config.toml
arch = "resnext"
model = "multi-label image tagger"
dataset = "scattered letters and digits in many colours"
train_examples = 195000
image_size = 32
crop_scale_min = 0.8
horizontal_flip = false
translate = 0.06
rotation_deg = 10
color_jitter = 0.1
norm = "batchnorm"
activation = "silu"
depths = [5, 5, 5]
kernel_size = 3
stem = "deep"
avg_pool_shortcut = true
widths = [192, 384, 768]
num_labels = 48
mixing = "mixup"
init = "torch_default"
residual_init = "zero_last"
optimizer = "adamw"
lr = 0.0022
beta1 = 0.95
beta2 = 0.999
eps = 1e-06
grad_clip = 5.0
cautious_weight_decay = true
steps = 4500
batch_size = 128
epochs = 3.0
lr_schedule = "cosine"
final_lr_fraction = 0.1
warmup_steps = 220
weight_decay = 0.2
Rows from block 5, named by matrix and row number. Rows with one number belong to one channel. Each number is 500 + 40 x the weight over its row's rms, rounded and kept within 0 to 999. All counts start at 0. Numbers have three digits each. After the name is the row's rms in percent of the matrix's.
# convs1: grouped (4 groups) 3x3 conv, stride 2 (model.blocks.5.convs.1.weight, 192x48x3x3), inputs within the group 16-31, a 3x3 kernel for each
# convs2: expand pointwise conv (model.blocks.5.convs.2.weight, 384x192x1x1, transposed), outputs 128-255
convs1.7 096:503429513514472475486444476511435474511477440508464441523510434514517448512505508486392457508449426490471509500462432519409458508494541484459449512469460476490485515483447464448389476429458532523451529536462519540511500478496441440518462458493551493559496470501455467562543515449509567478477510472552522526573509490528510489470462468512465464521470455473439513471498551488491510562492463476473433511506517512425502465476463532496534
convs2.7 090:504455486537484509529471421469564433525421468580491516505551527531491533401486537497493475402568489486503496525475465520538488507490511584478453498453471469483488561504521524516503544454520498543457459521443515516536581364475403504515517495486454396471468512467439509501544532483495499521528464431435490498468478462394523512441561543389486441526503491493501560569473504602493518520480
convs1.8 105:566572494534530465541528463507547498486527487481513504480530519499495509446525549550567508518522466504541464506538478502518507476558537547523549501534498515513479499523436521555472542509468430448485461486471505523521523530476506485511493498471540521406547519419519504423496515511473503503459509547507511499538473510521529518591593522549595461577547452498517470553540453503550471514488493513495499541514510545485475505479464489486483
convs2.8 110:513464426436507491509491523539488516500506532534490554508517557578436542530581473517441482463577546530495432438476453547557568461494533513494498500506502474483546451505572577462520531449530392490500501524439492465527546472496430550464501516528476472437472469509476462497501494475597483504459524504492458504388518462437514581425583546435517501511488537438481512548475488442467539481467
convs1.9 100:530506452564533440520508436555541446597540476569526408485512470512488489469467479573572515560573531560556485542533525555572529499486475524503429554532456569507452450508497455487472474546528529477501571475438529517447552477513545510509485454467536497486527455493507507430460418502452404510476393481565514474542530490544496481541522473538504431551523457595590516589578476558511449489487499481490486520495510550502462542506461529492443
convs2.9 110:494488461507480521506451496491540460592492492449498485571475526502540517407544472579458499513573466496485481501518480512524551490464532547423573515503467485442526480532554547490535573448504511583468535462503446434476531520470539524519483489402474451495467496448381421504543470446558498533596430479442474500424494476466524580548486494562511481516478511440565566504463475460469523548457
convs1.10 101:497512533452449465478546498470564560425488472458532488462393468499464476526544520516490478454422450449531510534463460524486507529504518518538563472450484513501518504427413534468452562566502473446489492401472540537527485477457493451427572575542448465491486477420530605553436514476474493433562553522515532537483469503510515531507502534484478427482538484487525544462502515436465500478480413527503457557558459527546556445445499484493524
convs2.10 102:440495501438432500514477475568462523459500550445513484507488394489522420574510480514489497552596457579522469519448500465573475462521525454521485549472463513449483520431474441501488426325435532566518506469515523506585510435466497447521508529484506476466532505499482510504398519500585511490507519536467546434494475516513460508515493547454499508478523510478511508533533524455486488559577
convs1.11 092:484492422449489464418533442463476442467499451364487472439482443451506513450498533491532432538496409435460421465469464455485503440504503508456403467494478459530477526510481491499536544537508509520484472495473504501488412462455415466453435523474478488413487475530467546438508483485509545518529573564498464504523465532467468553555492480526496423444484413470480435480491436425399464441500453481521543473509505520540458486563494532535493
convs2.11 090:446454543554471445487515494460574545518584527519477458471541491479425431531382494502551559513463607456410480490528500499433498488539459517567497499470448561452477517452487445505502471495399524510511414517577522508579520462536523497440469432537439515479573501467454460479439559529515511498545415536464553491529535497505510455491483461500523485477499585542464454503448517529541525526511
convs1.12 087:449493486468476452521460419431484512469451475524498431451444470488470500527541439431421445431448490520493518537519469549519476496509459486516523471489442494426431492440495578498519613526518413453550466435481505449490484468559501505537553498499471451520535501466597505443426468496470472455482507499519538574481492548482489480470469470461512481520450458565511562483507535489479509498456506519505488560496468476545561472480458479474466
convs2.12 098:457510486467427521470516508574471445494480479428513507551508464545537470575502505471516559536544499520513496521498510492527533464522492517553482549506506516487439500469487536475475420492393530541487428504480471421536537464405531481449503516481503481494449517515485623501443411494495498546494547568467532481444477467484498509555556602543503455491521609520527507527458540492491500570547
convs1.13 097:454498505441495469509526511437475491444508470488518504451460481499528537544576523422469471401462466433476525477577519469514574541522581522462438540520478577525510474478479525553551478487552492471443458412424466460490457558513487496517543539564412441458419505485457538506467493499473530550502593567513491507428443467506456470496484464488476391497517512518583537502511454459417467532558527472542544461537590502433402513457459531482489
convs2.13 099:450496528479409504510492484526475524497426476549504514537502461465539467500482502496471498527490548384468450486472477475488494533482515550560543531498490498463516519446449500518492511469503521517488466498520532509538552404496559513519444518584429518494522498492483499524482509487457508509541485580483521545530478512512547530565527561461526470440491551423533532519528503609484541548520
convs1.14 105:468484462507452503481495518468519458501439494491427512471472538497440534513450533478447423465371457457421467549540481503464508511419493482499474500497494557504471546495514512460535488524539468501479449464486448444499485483508500419516481467556462463450446470505498510547415480495425459514424474496473496482474483498473438483505482441517472500482493526456519427529467380484424421538525516509464532495478517444421488433426485505467475
convs2.14 106:503529517547464514504515433496458447460478476441482517531460445470547497496553535517480502551484451389505450457518515457480452565473519565518475502502503490489472567521490481499522449540409467494494516431502534581499545392483609475510472609529448503585470520491474523526565534454447494557534521524494524559534487531464525470518427499503497492463534526441554511350501528541490539502508
convs1.15 085:475493526520541514461483530476445469504452436518436427511518486551474397537487398465509473492463498470473511464487515483501449483512457471472485416429421452433497462428499449488551490462498490428502513477541529444499526477529492483491500479504520484471547506476532476401454536453507494421544497389485467460471458468503516481449477518469544498482527573546546466502482446508530523505446484512482488524461458447453464415452471454466478
convs2.15 089:478460525463470503504509505504509487425474498487533487487567503525497466528510504525548560496518500468472494444482500512530514482515482492523537513486418486517485459489489529467498523427566449625468516440434471398479549543500512530470462479523493527466450528529496504511418506467544489542508523556404519541425465509469506505476552565569520493467430607573540475466397501476488568550539
convs1.16 103:504454460495449454404444444528436415514464464488440422533458465509472508490454514535545461562536458464512435465462479490483527451484508485435478481447543429473524509466406447454434482507533512508454464496482502516507469509492451484502501510474526493478485482472404471488570443494524436529501442496477465521464482516469438532546502493506485462431475481487514496533620492465504444481442406449455467486477527460404442471468523461474514
convs2.16 102:473469532543484510524406473443579582517545508515530532474508501501490455452532471573534488443513587414425482528516523507544524513523468409487439480494454513476504490493467454507488548472556565554508523524541488473498531521540442527474485439535481536521501481435485497473550521533518517610568456408495477529469569490500500530555446394477524484475504445534545549468508491468517526535515
convs1.17 104:475480546442486549560484470462423496467479535587496453460474524483489527588519458386410510445521518550538453481489505488531465573533482455485527495482529547457439516570588501529521479411418504512502496524527490491502422531524414521496523445435497545546482513524494464482502436515486484600569472477493487446529502461551502489448476551415445545504483489462423424484499393487548491486567513469477505506470434485489513500474516510465485
convs2.17 125:501491507583508505518463510488555369477529482418526469468540539589490589455484486540499514495499437503443534519531515484460480484510526504493558543480504538506508544506528498513500409435411419492465630473490518536485571398543624521514503534497540509499479493507475541471447448521488500490514498463499495440537497498440493418505472476617492532539471516500450497389482505526483434479495
convs1.18 093:456523516414532564431492509445469461418472527448400471467402443466435506500466464457517533434487520450472578482497508440476547441451496444496443419492473508538462486547509478491451500519493473455445475457478508471506493480519457525574485501538494497428456467451449501515474458383527454392532442422488543536462524544469475497464541572473553566505538569523610606469572587425453530495479484475437486555479510479442428463417396513473444
convs2.18 101:452432495536426528475423520517498571483433464556516527557506475497490425525484530481542569497483494426437486485459495508517525537508482600501494535484477500531477526447452483483505503502516491607493528460508480486486554505437522498492526509456491534544476484510395524502530552480513516574516489559439494527485516492485549596589592603421510441455468550464477549593489513457499567544479
convs1.19 102:482486447505502524532532550385447507479495540528502573469442516479461519501505543431465498415508532454519522526540554523466553534511528437457424534488490518542558529518463509488477517533501487475473487489487530530522494494525442458538521504528434456423458483475502540536446451523434486498442563555443492532487495539530520525455449368485542513517533550494559551481472522494509527510530480482500471510523486455413405496469485534573564
convs2.19 098:500494493530499474520458538490443469492485588487465508530528522472552542486532471427414564524597421361504453517502547507504533547544539607512484523497527444567524500470486544451524524475505559494562496517536521455526558557523463446503440505497441530561540488507471530524537445466497480540530541483505491551543445471487504525483544546470529457495467527459552504533492459572492525521431
convs1.20 097:520455464523440501453443440537527515534484544453406429552554449517479519471419475500508481463490511419410490575570506560481513503438508515511485473481507479476459521480477526451419544421419500523537478488490529481489532503486478503535447450489514471522481433522479484538553576534508555499497476403537566563518556540512437456526478464526462450497463413502436493497601553499485487511501512471480453515475490499489514465469479470453451
convs2.20 096:472482494519457544485479489501535484493406527579478512546513453587493473414484474447569427412562417482481466489463489496531490490456530560465476531528554516502488577464493469494496529462507514577513524505461504467444545422439481502510483430495511431453443481483442475550557574507493521547477500539431487517471481477434548494492473558385480476503433487486519513614467532500501518525502
convs1.21 104:539546562524474500506479457515511500544487501557512497525480481519511484503520475499533568525469503515425464542538516496504491489517484521551533520514499537507500350443462425421465408394412494528456501467441502526487527494517557507490480525475514482467526453444432431430492421415512481476531515500583521437540471479507491482533608611525460499540452470520525505475467513406416477450412417461497453439465490592558474542527491529531511
convs2.21 110:506453439470551501507452448421475509532489459501541475540567533570475611356527452564511540465488516543535518442539477583472534508480465459417529517482539544500575504518593532509527583469532461574447491447517499465485484487522513505517523531472493465487425498437490501472574448471512486462500498477441438509465499474477486567534530413488507525544444474395495518463513490525448518537429
convs1.22 104:517571487564533446543526462489482496562504441561517458487521460526504441515524437466507534498491496589519461518531494490552475491543444507529465518505417549521424514531454533453480486482490504547575510462493510466480530516472594523461525502480510574533580510460571440454479444425524511468537504436539497456497450475461449518495511485524504472576504474505499482452472482427402492512533524543519501527526483550548528566525474542503453
convs2.22 110:494550471404525475504517466569462478509526496456507490543499579561516529538614481533529529476500457553501550458491461553442590472496478479435559509520513541442462524469506527499493538531503449501512465502537488457487535431469592484483478553472467454546439461494525498486497439511536462522485526466542464526419515434450509563498502433506515483538502439446482490522500482440392546477488
convs1.23 105:499546526534557540437472398541572529532540504427420349507516499465460493397399424542564527540517490418398372529451481427467523482471460497528517485477475474482435525521528505550548488480492479470496459511506489501499520520541534507491478420495486493522517559532465497461568549495515516492424453387525566596453479528412480491492543561539555534452470438478577518453544525397413452547529505524503493495432427476486482467471441470436411
convs2.23 108:450503442471489508500555525504458545510527514524481485576505486567544488504547511619449454558412548460496404467498513522540517478514488495465529499530526477381498510433510490519516498476563481550471484431504527468567480523344479483468510456445344433539504492479521499475435483517430521533540508508443508515391495524515500578510477474459522536504519527473503561530521511493497523558508
convs1.24 088:446447504452469504568513508434438478438454440575555479435457537495500494603553486426455474488486412532551475451501495461498492507532505451412552490465543511485501565526563527476519407343413531514513470457499440458497422500539461471459545481453528476547443450512483467473549461483510473492547507419404493494482521482570576515470498556451444508534473510457491465479488376501572468543490482502448478477437406449415511435411488488472513
convs2.24 077:492409464534466440528437482466528461453533459475563447408579486528487534427554506538548425502468502414390515545468526496568470530463492479489554515508431497498490470523495457511523513487455446551501526436453472464507497476516496470516508444510498495540501457474463469486520464560631545520554449538451519447468467463491514446508466509598502502522426544438489518441440517471485476496517
convs1.25 095:487484516496523467509489459459475511473504489503457448484519465510502503534545519420458488448431456441471474409432472453415503488523542484505469543509474539495482489463466509438379495487502488458442478460422547536532432524492421493502477480487506495507488458450453461572543497494514532494526572515495507529477501486478486513514513480541542468495450419451515507431555565426442474518476444468484445528542525496453481481503485539526535
convs2.25 083:450476504556434555493445465503578524504479479611526523578509495503516471464499494497517518503591521489472456513516471539537515529497486582532445487473483492476482540501510476492507492460504503464495467519429467479544540371482425502499490465547484513574512481486448488519520536490479517594604402515496521494484502523414536548534549559451502457494476503433532535552460483584474554488514
convs1.26 105:496460527506485518473465480489442515499459540505466463515436423507504457534505476478399492465440499493461492509443449517434462496484484451457476504455497484518481487466451489465412481438472517498430499458410513489440471517532426476545471442494494505575483471507451458553512491456530550474523532473531501482500479451494481450461445495512471493486419443443468533403464595440416478524418485486451452516461549487456494454476487512514514
convs2.26 094:473469473514453500476442458474520484478478510580521503515520474526481474424456484487577491472545514445486501482469463518503472527503508613530479521493461492524533565503472543530506596414521496550470505522461459455463553390475407487532463458540468494487457487510458453493536527505608469577479412485432486525535519521390534545476579629387495445492486514448525543532476523561494583552457
convs1.27 101:411511501477535496471500492409477497475492527478454456481481424510488446493507447402487538406474517445417495476506507485465511488442505445497471494499448531536496482501531472461451508488506473488480470482456482518516487514507426521552478509517461556531482523484449539571517448382535437423537488443490504508461515492479460468446494508518521494529537517462554511460552595455418455496463485482471494522478518428460457462481441497536519
convs2.27 089:484463481518446550466423507472515603464479512602509463554531488481462450480415498507518496492521510514400488569490502515504512499526494562512528535507468499504499529432445471501478526482526485546511542518566522480509577446438437462519520477552473556517465511515388483520495549553541527531510467571437511508525522510450530528484549600389550463430459531505508532561492510495495533522484
convs1.28 104:523548560500498510439460470507504530507475521451460527510501491476485478466498528516553590473468463407416482489524532439474425488505527503503492523492512460500476513478494487420460431456450497518508494474482563534552517526525444424468462473490500510481478488489472549562517464443506526532531511571495486491483458447513541529539543560524522529451456462493560506435439496467492572487425434467437429480475479538483470450446478459478460
convs2.28 111:454472433471524510546463463481470542514509505547530465522571483523482531436511443526498505450499468637516491478501478520518518529493475451503449479470547501532516474474543465482505513455589462508489455492475503439474501475437509540496511570446443420473405495447493479466482476467447506446467492474512476518386472429472489526564521438529492548540495519459488510512505498511483461509482
convs1.29 109:457497529421467553432476523438505486428457540448441558443437468478470482481483560387469521395429565432464537478492492453455497431431502519513524529511512486472490500463571497442549482519531520540556526505548469476513486501530431455526391443512463510513439474523453461549507439408527432432513477477486577467449522467462483476434500551425482581473479521534619544527548510465475450516488491516442480488474528517528530524485485493432459
convs2.29 111:475467525460491508483444411496564542469381492526486487473529578498464486471528521502548540440515558444452549436525455487455436528442498515475565518463460521514488503474533527500501450518405404501462611437435496524441522431495543519506526580513576500451417494506455498493469558455550494478487489488520504486471477461433529482463600532425493519465501527476440531527535475454495481494501
convs1.30 102:503481525425414509465473468518501471445447475414431473495401455423440522411487518540520512453449461461514482539488492478498528450481505498468523485441491485491511498442516519442502567560539465480523447473517509539508521481438476506485493523503423440505458427477468507498501431391432444458442487522540578580514522548450444511485474543477467524503488485576586552531557480457464454467448416496507503529568524499492534478457523497500509
convs2.30 095:475545500537389519511503413530485505470469499425495510487447416454477410546542507447548586484508521496529505484509489455538479560507506513489533556457515505499497535443449501483502412450369482533484539420443529492496559466430550429511493499511637549540481525491484535509531510481386510490511563560504518496442508527504505476614473476450499478475474552421426516492558519424504488510508
convs1.31 111:519491496487498525467441429520483536487500562396416428497488492501512595412365456476409460443465459443451435476476550480526575518463511520515531477509537435491500527462473476498491446396473470526530508504549477466474514494504445509511459417427490489513469545535470477439548558554518573569430424425497533576470521571525478466543487484477481495484482442407434485483550527520557450519511504476525488488471464471501533457509512397479469
convs2.31 097:442461463471453545486504514460542468477477548508535523497519496544472529440536523588511424419471485513468503520460507475512522507465535513512472497511526511517499543456457538494494489519532472562449532494485537475540507441449496480517491338455385491445572477518463486528504510495512481520514488510493519531511493504425517462386495554440451489483428561514560521476468522452552518528525
convs1.32 104:487488500508513480427451459509500489538484419509447467524509424552472399468475481431496544466473503416418439533521533510496465438465464511502540526473475515453456525523579502492525446405435494508525473470455525517487561557532560502442473461454511526533501532512432476528496452464543517465597574495501464423495488443499484503463483472473493514419437452484466458493400445450421475532502501556487433511493451536546538518460452533496490
convs2.32 106:454527443562511482504499469550457498541420472574554478496541543532446562513492472484560564455549477542498502450544468511472443481485494522494522457475552507498498458485541500509544448420514441477467427465439452478461541477510530430481467504540553529498429495499489504467489455440472493485519492453518506471429471402479484549538537490549467510531506472419444530477506462545500477481433
convs1.33 078:513470488453482488489508463480473486436462457403427462526458462481445503508460519454415433440389393413409393474509452446456502468470505524480497485513457541544534565478481542512474521482452448456483486461491545503521466486472463495470468495415435404448450479489460493519522545523473483512485466528494464529455497511486477513513513481516482471512508447404465439405496442427431370514470444480505507484465546468433447450466476519555570
convs2.33 075:462475478567422537534427492486524498440538511535494485515565465480493508509401554588489376551521507442454475476486542543554548519477440604509532514518471504501495549464487542488515484508556476536508462482420483486550562389474441453495431427596514523583465511478373547535471515501476456526599422580483509504497475499453519571542509609396533518491435515488534476475502510556541584532481
convs1.34 096:502465509483452554491457532468486484448473568472405532468443500505481530526485536489419478448384513475466479577502491535442464461463477479468506500439520488465474551475602531432565531510524479483505479493497485503497504485504523464531522434543483439553416432534490496532458439433501478491532518497467528491460536515486467493498484493494459543496479516487554483503491445475432390518467490541460531536486564463465548432417490446429475
convs2.34 099:463518497454472491487494385550543436475451499433500494488453467481465501530513546474573525495442503469472526477520490462523392540480496536490564528474465475484437561488504473494503460503372416497492572433388494509471571400470544461524530561498614438530441522495522502512533465515525534466517466520474520542485471467453522451512493513459490517458495526457562511434515475495510491516546
convs1.35 084:459484457451500496478458476425511480454504524490458529436470514497502529531549557376465449385439471431430479452520539449488518461484547550561509516570459537489487483492551489504554480491499479489536433416468487435452485499510513463533463459507470486475453489497443462494519507535485500510557519477484580567458559554437504549498513472506535488516466431581613480565620490463441390506465503501478501528461518490494521482536489559495490
convs2.35 089:487467555543434559475476519560529499513412485581503507440513421503513405564390496459562511496494485475440431493452512500565445498471464537497419508520464456481467507465478517516481484497477524511445500499535505461514533410531530481538466489563538489522521500480406456498513515511465500558525487585443522547499495496530580490499572533411522445461446510485533516538514506481511567535506
convs1.36 091:499462473499483488448483425510441407534508476493448383497473498522519470541485437510508491542558504538518430503525559503545537544525476446407448500435454493449461526456469480410406448438442498490456470468414507487497441478513517517519525534536498494492495506461450497493526465445554539478562481410475508489480505539511493501513505493506460472474498442441513493477560542487512504477428425495513423522467448486436466501487453503480448
convs2.36 094:534474468500454505464417476388543551506590496484531488447531512535466478370463492491586494453508525532391495475482465541444557541489455418458530543493488539553524517514482412501528561443471520579504480505477476494460514489547459477528467478519493502512479477461442490489550495534544510556511427472452462522478547471468534502528449409552502486479453469460479532497447501479530479524522
convs1.37 110:479481467479426452554518524489518488458437451556534541501442450529486515542519517472492549441469478527576553565587517523522470558519459508484442505416434543522531486497515474474454529533512494441442476471462511505502488492508462415488595550485409413446484460469556573563494449439513480518513511524512516521537511514526493501442429484442441462555505532593566611531528511466506479473481416466461449529532487501431368512448400524531497
convs2.37 128:469516541541489531486518500465417504494463526446523515570503418502586413477585453488505531573602381470546491521500499499488428505504516552523496587516507454540471530505511542500533505396437523520508486521499504486522499481471547440480446533430529557572531504469531579505522428541427489494462535462490520508519484513447519517560556499524532502496520502476543529568505515448490443527548
convs1.38 118:457442495485463481532560505457461496471409463497513529477447499475455497447462545457460479472498456494565511454446502508495534507483515454464522484453485484527544508461495532486472539521492467494540432428501467523501487474502515484503541556471404449461478460445512551519507479445473506499472522569474522549457459540435503559474421510491497478537573505487460566433513514387503484467472397521483504512531509462501526487440497507507523
convs2.38 129:479564531511485543509543506531455511458545489493505474403456467502548430517527472383526564503543417470504513546558496514476497528526503533514430534522482498543447533492509508509511509390461550471519502562475493498441533502569499464487496556483552527511475536496545548481483444578473515490430481478519501505538516507485490380516532472464535490491575489560525521564519506499528447493502
convs1.39 084:534436495513471478528505453555445415555484447539486367554478511544491481570521428547434493568510490563522473530544551523565511545543456482369514475470471507457469426421478479430453440443463518508443475484436520538494496490520495515498448493481447419482440453456438466432502509492512512511562549468520486433528507415547478461511432515491406467510479506494460412504487426522478444486441463492463453498498484507491469523486510543520511
convs2.39 089:515449480509455479509420449404536471499561523483538511437548530557488537390498480480568491475490503533445572443478499489459475471482502495513517549540444534547508492543529467488475545442487437585512536486481479471473531492594529465503474481520532517499496490479411494510576564549629496507476469418423485540482536474517490492548475410536477458484450503467437473443455480538525443542526
convs1.40 094:418487568498439511484428457458446518517465476507487426480406430499472419485512443447434512457459535545440455499467483526409463481468399449490501549494450564491466489477508522504505501504467518521489530495448552491437493534555474456525509463474449499532466434499480461452468444480524515431520534478498499497501475432525485426434493561473461512515458451471470524346419522436365467508465498515501439530505511525525553514493483561498468
convs2.40 085:514442516478481564492416477482522416507385475548527494530580467535427535464448514487520502480568554489468518486472510543520443504481533567558448525485429493470511557494512512484505534457533507480423493515473476499487568491413409505558505479527551504508453474499432499502509522457625486521506456499497485487470481485487496593490629554433473506509514490469466527450498492549466570520463
convs1.41 097:500499486444499529486479430472522480457518513485424449468454520482474551483467447402416471395383443473413395468502491465456501498485454505490490496533517591524478553461466519505500539479478424417488443450474490466473512478525517492499507469500459403436444489501476478530519526495495491501546473441435522563465504539474460506492500510457530549513470479432517533456507491466424406474451454490464503547489548439440468458479495502478492
convs2.41 091:480475516553405538483490444548557477446543479494504481500475398464505460510423557565579482502420511410439495476486474469533431485462477579487512564506463536536475576457429467496518465534511537508471543475494504507437504445434474479478490470530470536577430476496394525498473552499493510550536443489453519481517512572511513544483499580421493482455473474466543518480551526456501603496503
convs1.42 098:486499472500543546470494488489494490480543569457463524519472452488438516486449515451476455423481500398447507488500495479472538493457544504480484483509508536515494527500508496446408513455466447470418457443398499491493450484483405522527438479512528552520463494522475474575550495496550495491539473465486560529489538559445470512492481445553547498478480457486488461472599600398492512498490499434441456527486544447460464447474433501501500
convs2.42 099:484485502557407542456454505470519577485519503535486516529507460480536495459471516477549465482539465427452450489488477494537514513462455597431487532504516529534530550481454518489477534479504494536479483522473477515494555408423490518519464452503489500506501482499354482535566543484465510598564395572467485536520482490443524540512414592438479447481411488440557546555478491492500583523520
convs1.43 097:484541510520525538546530546524511502526434464523451399520553496534419448515440409465516500520444501527517530504491512544469453496501476488479454434492475471459404387360446477494555549492514493511555541514523541440462516485498495455545508447476494512464594494530594532436519502472514473429527417422568516474539475503517508467515527531528572540568573555539498479530473489493525529486471506506497516504479424501511496441503475423430441
convs2.43 095:478496511480508484477508527480564510450451537477472499499532494521457449485445492490542539454557473532477465519476498504506527484586517516493484535504469438546487501512472539499457522471505412598474504457441476436470475580493545504474479465487439532442480511546497563516438526482489491526508480617409494550484437486446542443533537528522535482442404560568503482468418534497508438584521
convs1.44 086:472505546493510521483535478455445483512469488454467466457449496547454527571490519375409441422402471447447493456500514470502511509547555507516507491522489509487438494510520472498522522553524495497489421418444430402453494465526478481502503548475411487455479470479455487458505504448537523452511508473533473445545487466455471475496520555502481499465495461530503475519502460471478456486497536496525560471515514510536504473545483481488444
convs2.44 079:503474550487474516484523549511552546475460505540476465484517516495506473560426508486554532515508547483394533473455480522486513541532460475482510554500491555519486502478454503485483540453466502503490503532575529481482527457508489476521491548524490548473484534509451443501464534529548491511466496628460469492579483545481572371487573587436473446457502604460477485464472558503499481564540
convs1.45 099:443513515455528559466457472478528525470552568483463515485469481477472544512521504382484498424518540444449498458476524454458546463455535471518496459532502502519484440486488466427462464451466465441482456443483497452469480499558421534588410465515505536515508515505480447487556489460537468462515497464500549554504568543454491535451500480480556536473472475511549543446654589457495493494487505489430463524461507497491487488533465498501493
convs2.45 107:459438526517444529475440533503501573513436499603498487532508426483518430454436559522551540520492539446402462504493477511501504531476446575461457534511490498498528473465459522511483475527513492530443514519479487475495551508471454501537502481515447525571452491489407483492560578477492490539561456567451490529537527484481555512538590569414521443468441519487508538604489518501513581512506
convs1.46 093:527427518548460517502477444565488454603503511569480447544511500522478474440442432510529436561497425567496408525548514511469462443444466493469531520455507523498479525438503471493508457459474495516536476476520453474470483533522560489476516473544520432561546483587514485505486482526465473500488433424485533511476511493511481518485487525542422488535490461460493459492449455566483510515494507485467521470445442500449592480481575488439481
convs2.46 093:472540481516523496517426475457553446530489530437499475496505474474561463445587522519530478491520492558460405482549515489587493519462533446500509468469468495504483559529475500471510482519501429495516466483461509464447492429437463460481477506394470496563413462468453429509555448493530487503580471553508514528509462472387524543594432452570501502504507475465604552467531475466474487494500
convs1.47 099:501525537497411453554551525480529533529430464568555535388451498502474520554530580405410450455430422577607534454465484542465470559517546512487561478424474488487491572551536483493490419463404502524526466497524427481510440489473483495403538537442545541534471441501458492474467445477503518516547477491486568549502458490536517547497482529477390418509508511460520555452477486412520477521526466478528496456484445484496537485449515479506464
convs2.47 094:490408512493433498485473489454479456492523522446561448454537449561532520415585470460506423483552387468525535570475544502506473506490511481468467556497523498547522497533478494491533468408365504512506512476444459533534551369530553505510458545409544438466492477481483447474458413516515525521496479495465506445491482478440504382517488453556483514496501541516481481507480531455481519486496
convs1.48 112:532505481537477434533488419550522492545517426580552408569514479571512502576531523466525514413473505463464521487461528488500506519551503509526484479502485481454439498477504517479512542487440535578483554578467571531469484498532475493440471488468487498553487510531482458516493507541460489479443476454434516505403517535400505556490465525510478517518510485520504459510461456502485396507501512501502495537523489519506490493502500479496543
convs2.48 115:496503563462547519531537510554519493449478507516515518466538456550518464541509488530531546444539461443537504484524486519431445475563488476479527533435481487494467453503450555476480480480519549456468530459585494441329516601508547576481493543489526510496447486505487433492426518407568504538661511464568527488506484465530500489430454508562542506518564462508491516466482491511467527478476
convs1.49 090:486490485458506494493522450509490542470478451548494426519500479550491460596493480485535534489478475508515503560472490494503436496448448520544486485498497478502544484522457480509450560517437508477499489446447468519483498518533541496487571484434439514521521489487576578542497564470457497463500527498576478484535499502420436544466490543477524514479513534485512457439516423506520397569494457493498423511457407523505485549524518458477511
convs2.49 082:506455510500414466519478545492487502474572458453482463501485424396654523542488549503507426561510480442415494605518500519539533563540519495493505532506501481516498512516457422528474549515465560546514559517452453471477527570456547504517517496539519480467488532448456539518518440472571485510551511483436514557548486572503481429489423495592486482537538467437560472485562544457509505536566
convs1.50 104:466522508449470486457518506466480475459509482456501483560513519513547538542573540503514564457474527527511521479459494452534490440551528487478507507491471559472397498539550440528525449545548506487529520524506559468458498479526501496556468492551514544601485496539540453520525499521465534546525537531471540510525536455469470465512554574434522566490490538524512508447473498453494535482469515447540496416526529528551495505511425536568431
convs2.50 116:486478515497512483570492481503460515470508511492511524480531493516528476491464480548496606514496567485540465497569496510471587496475442511511468486508528489460492479471424570501500515493650470552522459512501537463569513536584503518470478478557463501527534506438485476515521413462425511489536506451452482541512539533470474550440509500501507481481513478585485501464498539610517549532487
convs1.51 123:531467495541508472554572542492464468495516488601594534508517477555510483559478517476459460452463467447465483480515523436476505579566560536525537501488539481504591494490503494492503534527511507517532513510466484499464582556485545490480532526544406429432424457459477497486411399437483447455464473507466522604448480551462463533497487518528494483524502473483468506511504456516571559424478510429477480565599557472511545447473513413439512
convs2.51 129:497463475557477461552463529486535541445487535520496486553505531518503600527533531493470478495524506352494543519505543499498467483528544455472559521458524485506512541474423528475535539496409456518524517473505495527545490480438435463505453348522508449489550486492521526494515487510518472461585517446480520486536501511477459527471505468522509516498440496388548534419499560464512489547495
convs1.52 109:554529449482488463426513532510473412457451452398407536468447410468450441454530518534479420504529490508535461550532449498472489437435525488471567513513548483506514511473424488484453440494508500493552502500529445481559554502439505537462486501486496427406511469516506492460528522468506558451542529489540463491499517542512448405506523450491506414488461518512513449477512499445509532537505414501463461432403515525493568505493523553493453
convs2.52 113:523520412482532477514542469440441437437442526476520501510489500403464582428505528515434537510527503472506567408510509494485503495401497522501530548529486483568533502465553484486500463478524479555503576547530505536593484457491506432469484447553556582493485492449558507500502516549492477507381508453493492431417507514458515511560587503495516541531470517519402462538508491517474488503512
convs1.53 103:482489506436472486494452553528511505453471490445388479548531519535473485541452463475521509534545577538506494565569449534478471426429454490475446503514507535543519540547504505461529500493530477489482548391475466454512497486520503531568554520500517498488529521487568508431514532450461511479498546530452452472504470467473438458517540502484506470517525505522521432488473445521458504557553432502485435429424472390393436508503443505504475
convs2.53 107:524492471445450463488507470487515492452577587522530492477479443411491568499432494527514372498512602519441475496476515549524566443491515507513435535504471492537503583485479425529518502506524543531547466483577518479591498488419457483444504427469468390480582511475439484505527568529582513469508491559445510513537484529532489501443487501463521512518488477464534474510523594498494541556535
convs1.54 101:513463530503511518518491461486394427482440464521409412479494500481477477519520464505475523454460485465470509462426502485456554489391541430506499385474556384516508536451509492446557481434504472490487488538486468446476534487513567525497545492484484488515422451532435491531545470500470474496473490500503534588479500464489473469486465523445484516425496534468394518483448537518468484441407452415465520461408495494547600485495475446492444
convs2.54 085:539520499459512461515508528445495471492600448332504487507509547516492549444449507555489565547438487502566519484498475471488471565498468471521548499457499491453487580471492518520488511493531474497556491552509526480494523462446527494521495469524453550546506504511565584513499348523457490551494507515498514483519523499429555557511416399649500470531454470492484521394501467491484461496507
convs1.55 107:450513524445435453539520493480498504451414419508490397464517516522506515572506544484526547531513545529520534529536554479487492507490458488515526483454461452426454427470518416456475483501483457489533456478558449431503476491559525487521575571517413474470446479528532523562509506505466499507479492566538467443560476473482427431449461495492489526543543513436505493359481485488489447527545539460492498493459410489448481509472426456421435
convs2.55 102:519471465532495447503459428489526442509609520487522447539512514517550520461571489569457456487494518427526523462476481483489545476486501457478558483468520574511496564452556472483502502429480557530520582508528491487550574441440459541506475426483454375448488508502474523503460533530517515579430487533502527457519503417479485559519475516500449505532464500494463566501417474491476511513572